From a checkpoint of a small contrastive image-text model: 7.48M parameters, text encoder width 256.
Rows from block 16 of the image encoder of a small contrastive image-text model, named by matrix and row number. Each number is 128 + 32 x the weight over its row's rms, rounded and kept within 0 to 255. All counts start at 0. After the name is the row's rms in percent of the matrix's.
Before each channel's rows are labels from the 100 images, of 14976, where the channel reaches its highest value: "top examples" is what is common among them; "peak on" is the class under the peak. Only what is clearly more common there than usual is listed. The data: small charts drawn from random numbers. In brackets: how many of the 100, against the usual share in percent.
# conv1: bottleneck pointwise conv (encoder.blocks.17.conv1.weight, 128x464x1x1), inputs 234-311

top examples: stacked bars (97 vs 7.3); dark theme (76 vs 30.1)
peak on: data marks (83 vs 22.5)
conv1.16 089 [131 211 225 160 153 124  86 157 144 162 115  73  94 101 123  66  96 131  45  82 150  66 109 116 143 179 167 169 158 127 104 104  63 146  86 118 192 103  76  78 110 116  90 119 168  81  81 181 112 144 141 181 218 210  81 104 103  78 134 175 118 103 145 111 158 181 139 101 126  66 136 153 171 173 218 111 140 157]

top examples: dark theme (84 vs 30.1); one colour (82 vs 53.3); step chart (73 vs 7.5)
peak on: data marks (49 vs 22.5)
conv1.114 106 [175 158 127 148 160 177 182 131 150 157 157 105 146  66 130 125 127 151  53 112 109 108 126 113 126  71 151 147 137 119 141  82 114 146 116 122 113 104 155 135 119 115 147 117  88  64 151 130  88 162 100 117  98 129 136 153 131 159 108 105  92 102 140 117 192 185 172 107 164 153 125 126 140 188 145 122 131  82]

top examples: stacked bars (96 vs 7.3); dark theme (79 vs 30.1)
peak on: data marks (90 vs 22.5)
conv1.14 098 [ 96 152 232 157 110  98 122 102 119 144 158 119  92 121 108 134  80 134 108 100 106 140 151 147 121 131 138 148 129 135 114 103 113 112 104 172 161 120 117 104  61 136  90 117 148 152  63 190 146  94 129 136 153 157 113 102 125  78 135 146  99 108 104 111 130 138 126  84  98  76 124 109 159 181 160 137 134 128]

top examples: stacked bars (93 vs 7.3); dark theme (85 vs 30.1)
peak on: data marks (96 vs 22.5)
conv1.15 093 [123 132 211 119 132 170 100 117 140 157 153  88 108 103 106  99 123 140 126 114 126 147  99 127  98 167 115 126 193 159  93 106 100 139 144 133 168 110  91 104  95  79 126 126 158 157  80 173 114 192 155 185 180 124 111 105 171  83 136 125 116  79  83 119 147 126 138 121 158  64 149 143 177 172 164 154 131 145]

top examples: one colour (97 vs 53.3); line chart (93 vs 7.3); dark theme (93 vs 30.1); falling (41 vs 12.5)
peak on: data marks (64 vs 22.5)
conv1.56 103 [167 125 118 180 129  98 108 148 148  88 102 120 125 127 102 186 130 153  86 109 113 176 144 105 117 107 137 120 141 156 123 196  43 161 218 143 106 143 176 128  99 128 142 121  67 152 157 166 133  95 119 103 141  73 146 153 106  35 154 144 106 127 103 108  85 143 162 161  90  84 131 105 117 112 129 209 116 198]

top examples: one colour (99 vs 53.3); line chart (95 vs 7.3); dark theme (87 vs 30.1); falling (48 vs 12.5)
peak on: data marks (64 vs 22.5)
conv1.2 099 [156 149 157 151  96 100 112 139 151  91 121 128 101  92 202 119 136 156 138 145 140 154 149 114 134 113 125  97 144 194  93 141 125 134 142  92 151 147 122 122  98 148 138  82 146 130 131 169 134 118 131 151 156 132 107 157 124  51 172 173  95 118 100 132 118 145 141 114  87  91 128 166 175 135 134 200 168 217]

top examples: stacked bars (97 vs 7.3); dark theme (88 vs 30.1)
peak on: data marks (92 vs 22.5)
conv1.96 095 [128 183 218 130 125 146 132 113 120 131 130  83 100 199  61  94 103 134 157  80 129 151 104 117  89 172 125 128 162 130  94 126 127 118 135 185 185 136 137  71 115  72 127 125 192 120  66 158 125 148 216 215 127 146 112 159 125  71 128 128 120  85 158 128 155  96 108  85 118  47 163  87 154 189 188 127 109 177]

top examples: line chart (61 vs 7.3); rising (40 vs 12.9)
peak on: data marks (69 vs 22.5)
conv1.124 099 [ 78  96 158 161 135 167 131 165 188 122 127 140 130  90  88 178 117 159  89 187 112 118 137 140  93 108  95 129 157 195  90 154 125 182 182 143 141 181 155  99  97 126 161  74 114 171 110 173 115 114 143 154 153 155 125 115 150  92  78 159  45 150 115 151 145  84 198 134 147  69 103 103 150 156 162 127 162 163]

top examples: dark theme (98 vs 30.1); bubble chart (75 vs 7); dip in the middle (30 vs 13)
peak on: data marks (95 vs 22.5)
conv1.101 098 [173 135  33  92  95 155 110 100 152 129 147  94 177  98 140 129 136  96 136 124  61 100 114 138 147 147 117 131 142 153 159  70 159  98 156 146  96  83 152 148 154  92 140  95  59 100 116 138 104 123 110 103 123  98 124 104 177 139 112  90  86  91 146 130 191 148 181 143 158 142 102 152 142 160 135 122 125  80]

top examples: dark theme (74 vs 30.1); bubble chart (50 vs 7); ring chart (49 vs 7.1)
peak on: data marks (74 vs 22.5)
conv1.87 097 [ 93 131 103 131  90 129 135 116 173 126 136 134 165 128 162 107 164 147 143  85 125 136 169 144 150 131 109  95 124 125 106 146 173  79 133 103 122 119  82  77 132 100  94  90 114 110 101 118 111 106  98 104  99 166 114  81 162 144 160 149 201  84 139 117 156 123 110 101 127 138 158 131 168 113 111 128 152 172]

top examples: dark theme (91 vs 30.1); one colour (82 vs 53.3); histogram (59 vs 6.6); bubble chart (26 vs 7)
peak on: data marks (89 vs 22.5)
conv1.45 102 [163 163 104 115 157 200 180  95 135 138 133 115 113 133 129 160 136 103 127 132 133 108 121 119 103 129 127 125 161 132 213 129 143 108 107 153 114  72 148 149 125  82 152 104  47  82 114 101  55 163 132 112  95  91 128 141 147 172 120 128  83 142 151 149 210 119 148 100 139 193 126 105 107 161 147  81 104  84]

top examples: stacked bars (99 vs 7.3); dark theme (75 vs 30.1); flat (33 vs 13)
peak on: data marks (81 vs 22.5)
conv1.81 104 [158 173 180 170 168 161 156 141 110 166 108  67 105  91 135  89 114 117  45  89 148  56  93  66 111 114 168 129 165  72 155  84  85 159  76 100 166  64 128  93 142  80 126 129  91  82 130 163 116 124 135 141 161 135 148 126 126 131 123 143 110  99 167 113 172 151 150  77 141 124 140 144 147 161 168 125 101 111]

top examples: bar chart (100 vs 7.1); dark theme (60 vs 30.1)
peak on: data marks (99 vs 22.5)
conv1.38 099 [147  67  20 114 103 163 184 111 102  80 121 102 112  50 105 139 192 114  53 181 134 106 105  63 105  99 131 134 156 178 162  76 110 175 130 117 119  87  86 190 169 140 186 134 131 157 215 136 118 151 123 115  92  53  93 138 155 106 164 110 121 137 137  85 175 130 114 134 110 175 139 158 167 125 116 139 140 103]

top examples: bar chart (90 vs 7.1); dark theme (86 vs 30.1)
peak on: data marks (80 vs 22.5)
conv1.67 101 [109  92  15 139  78 105 162 103 140  91 139 130 121  88 106 168 177  97  47 193 108 101 158 138 132 148 121 184 121 197 133  52  47 175  73  94 111 142  67 190 153 140 164 154 126 164 202 146  75 189 128 117  85  61 107 112 156 112 129 152 120 204 165 110 170 144 114 159 115 202 160 128 179 113 101 126 139  94]

top examples: pie chart (38 vs 7); bar chart (38 vs 7.1)
peak on: data marks (100 vs 22.5)
conv1.111 098 [107  49  52 127 122 156  97 125 151 108 158  63  74  60  99 156 145 140  66 121 127 147 170 131 112 111 131 136 129 114 100 118  84 160 164 164  68 158 120 119 137 129 124 157 215 118 172 141 128 123 204 118 132 103 133 141 143  84 107 113 110 136 109 134 141 122  96 104  60 152 108 121 123 169 105 185 138 150]

top examples: dark theme (100 vs 30.1); line chart (60 vs 7.3)
peak on: data marks (52 vs 22.5)
conv1.89 096 [129  71  68 132 109 144 155  99 107  82 144 120 109 118  86 148 150 104 134  95 138 142 133 175  73 146 117 157 104  61 123 106  99 151  87 172  89 147  92 144 125 105 126 128 240  89 178 108 121 123 248 192 121 107 124 127 138  96 100 155  63  96 102 172 124  95  68 117 140 150 161 108  47 173 112 200 107 198]

top examples: stacked bars (78 vs 7.3); dark theme (71 vs 30.1)
peak on: data marks (93 vs 22.5)
conv1.23 104 [125 198 163  85 112 164 175 117  91 142  98  80 109 125 118 124 144 135 138  74 162 126  64 125 108 167 128 174 123  90 160 148 130 134 153 174  91 134 149  73 141 103  75 103 147 126 197 180 127 118 183 198 130  96 143 132 120 153 122 173 116  89 141  99 151 171 108 101 140  93 120 121 120 157 148 164  78 147]

top examples: dark theme (90 vs 30.1); stacked bars (86 vs 7.3); items: four (33 vs 13.4)
peak on: data marks (93 vs 22.5)
conv1.112 100 [121 160 161 136 181 175 104 119 131 115 140 127 157 112  90 140 167 139 116 105 111  81 107 145 122 130 158  75 147 122 153 106 100 143 111 119 137 117 109 117 106 108 150 125 143 133  90 154 109 141 167 140 135 136 106 117  78 114 119  94  74 124 163 129 156 102  95  99 109 117 171 134  86 151 180 133 114 134]

top examples: one colour (97 vs 53.3); line chart (94 vs 7.3); dark theme (89 vs 30.1); falling (43 vs 12.5)
peak on: data marks (50 vs 22.5)
conv1.79 101 [137 122 150 130 135 142 150 116 155 131  99 133 133 122 175 160 125 141 121 191 107 117 146 176 120 141 137 124  85 161 109 109  93 138  78 141 141 156 116 143 113 137 148 112 240 130 106 148 151 127 191 149 145 148  88 127 126  91 105 153  55 146  57 173  80 115 140 138 140 136 152 182 160 125 120 225 166 243]

top examples: one colour (98 vs 53.3); histogram (66 vs 6.6); dark theme (63 vs 30.1); step chart (29 vs 7.5)
peak on: data marks (72 vs 22.5)
conv1.95 101 [167 156 153 148 132 159 152  98 141 155 143  98 141  99 141 137  53 137  77 139  85 105 114 122 137 151 156 188 182 120 161 115  78 113 118 139 147  89 141  99  76  89 161 112  67 103  82 125  94 178 113  99 131 149 174 131 171 133  82 134 111 142 167 120 197 163 150 110 125 133 142 129 138 181 168 115 132  78]

top examples: bar chart (99 vs 7.1); items: seven (30 vs 13)
peak on: data marks (84 vs 22.5)
conv1.41 095 [ 87  29  21 103  81 117 126 116 116 137 150  75 115 112  88 106 168 116  53 125 148 121  94  87 162  81 134 127 115 119 100  88  91 182 119 115  62  96  89 125 150 109 125 187  60  89 229 120 112 119 135 132 124  93  80 138 121 130 140 100 136 135 103 111 142 179 128 121 147 142 178 173 133 107 129 126 100  84]

top examples: stacked bars (96 vs 7.3); dark theme (86 vs 30.1)
peak on: data marks (91 vs 22.5)
conv1.43 097 [114 174 222 132 147 121 102  96 139 157 156  97  72  64 126 128 121 136 120 107 117 112  90 159 124 136 143  99 148 125 133 112 107 188  49 112 158 136 119  81 103 100  81  42 173 112  94 246 143  53 180 193 119 133 116  79 139  67 105 153  54 125  76 152 164 140 179 117  87  64 161 180 180 195 170 152 144 186]

top examples: dark theme (97 vs 30.1); ring chart (35 vs 7.1); pie chart (28 vs 7)
peak on: data marks (76 vs 22.5)
conv1.72 101 [151 155 109 110 101  72 143 125 151  94 141 135 108 106 179 170 114 131 127 189 102 124 131 122 158 140 106 141 102 165  90 101 103 127  70 185 171 134  79 157  88 152 166 128 162  99  89 203 111 124 108 129 119 111 111 143 121  68 158 104 109 167 132 183  70 193 180 155  96 148 136 166 131 124 139 190 164 203]

top examples: one colour (100 vs 53.3); line chart (98 vs 7.3); dark theme (93 vs 30.1); falling (47 vs 12.5)
peak on: data marks (69 vs 22.5)
conv1.92 104 [157 116 136 152  75 145 151 149 100 153 111 133 137 153 127 121 118 110 149 153  70 122 108 160 122  82 132 118  91 117 109 151 149 136  38 115 132 113 124 146 131 151 133 124 167  61  90  63 110 114 162 119 110 112  93 137 109  95 131 169 131  93 108 150 147  74 130 118 109 108 188 152 120 149  91 192 181 214]

top examples: bar chart (100 vs 7.1); items: six (38 vs 13)
peak on: data marks (76 vs 22.5)
conv1.50 103 [ 92  40  45 110  84  80 176 118 107 118 119  87 104 122  68  94 161 119  84 128 160 116  78  71 135 143 156 158 136  62 114 124  85 184 106  86  56 103 148 147 169 116 169 141 118 126 190 106  97 151 161 148 150  92 117 141 141  93 166 155 148 152 153  56 133 123 116 120 117 157 155 159 129  78 121 102  95 118]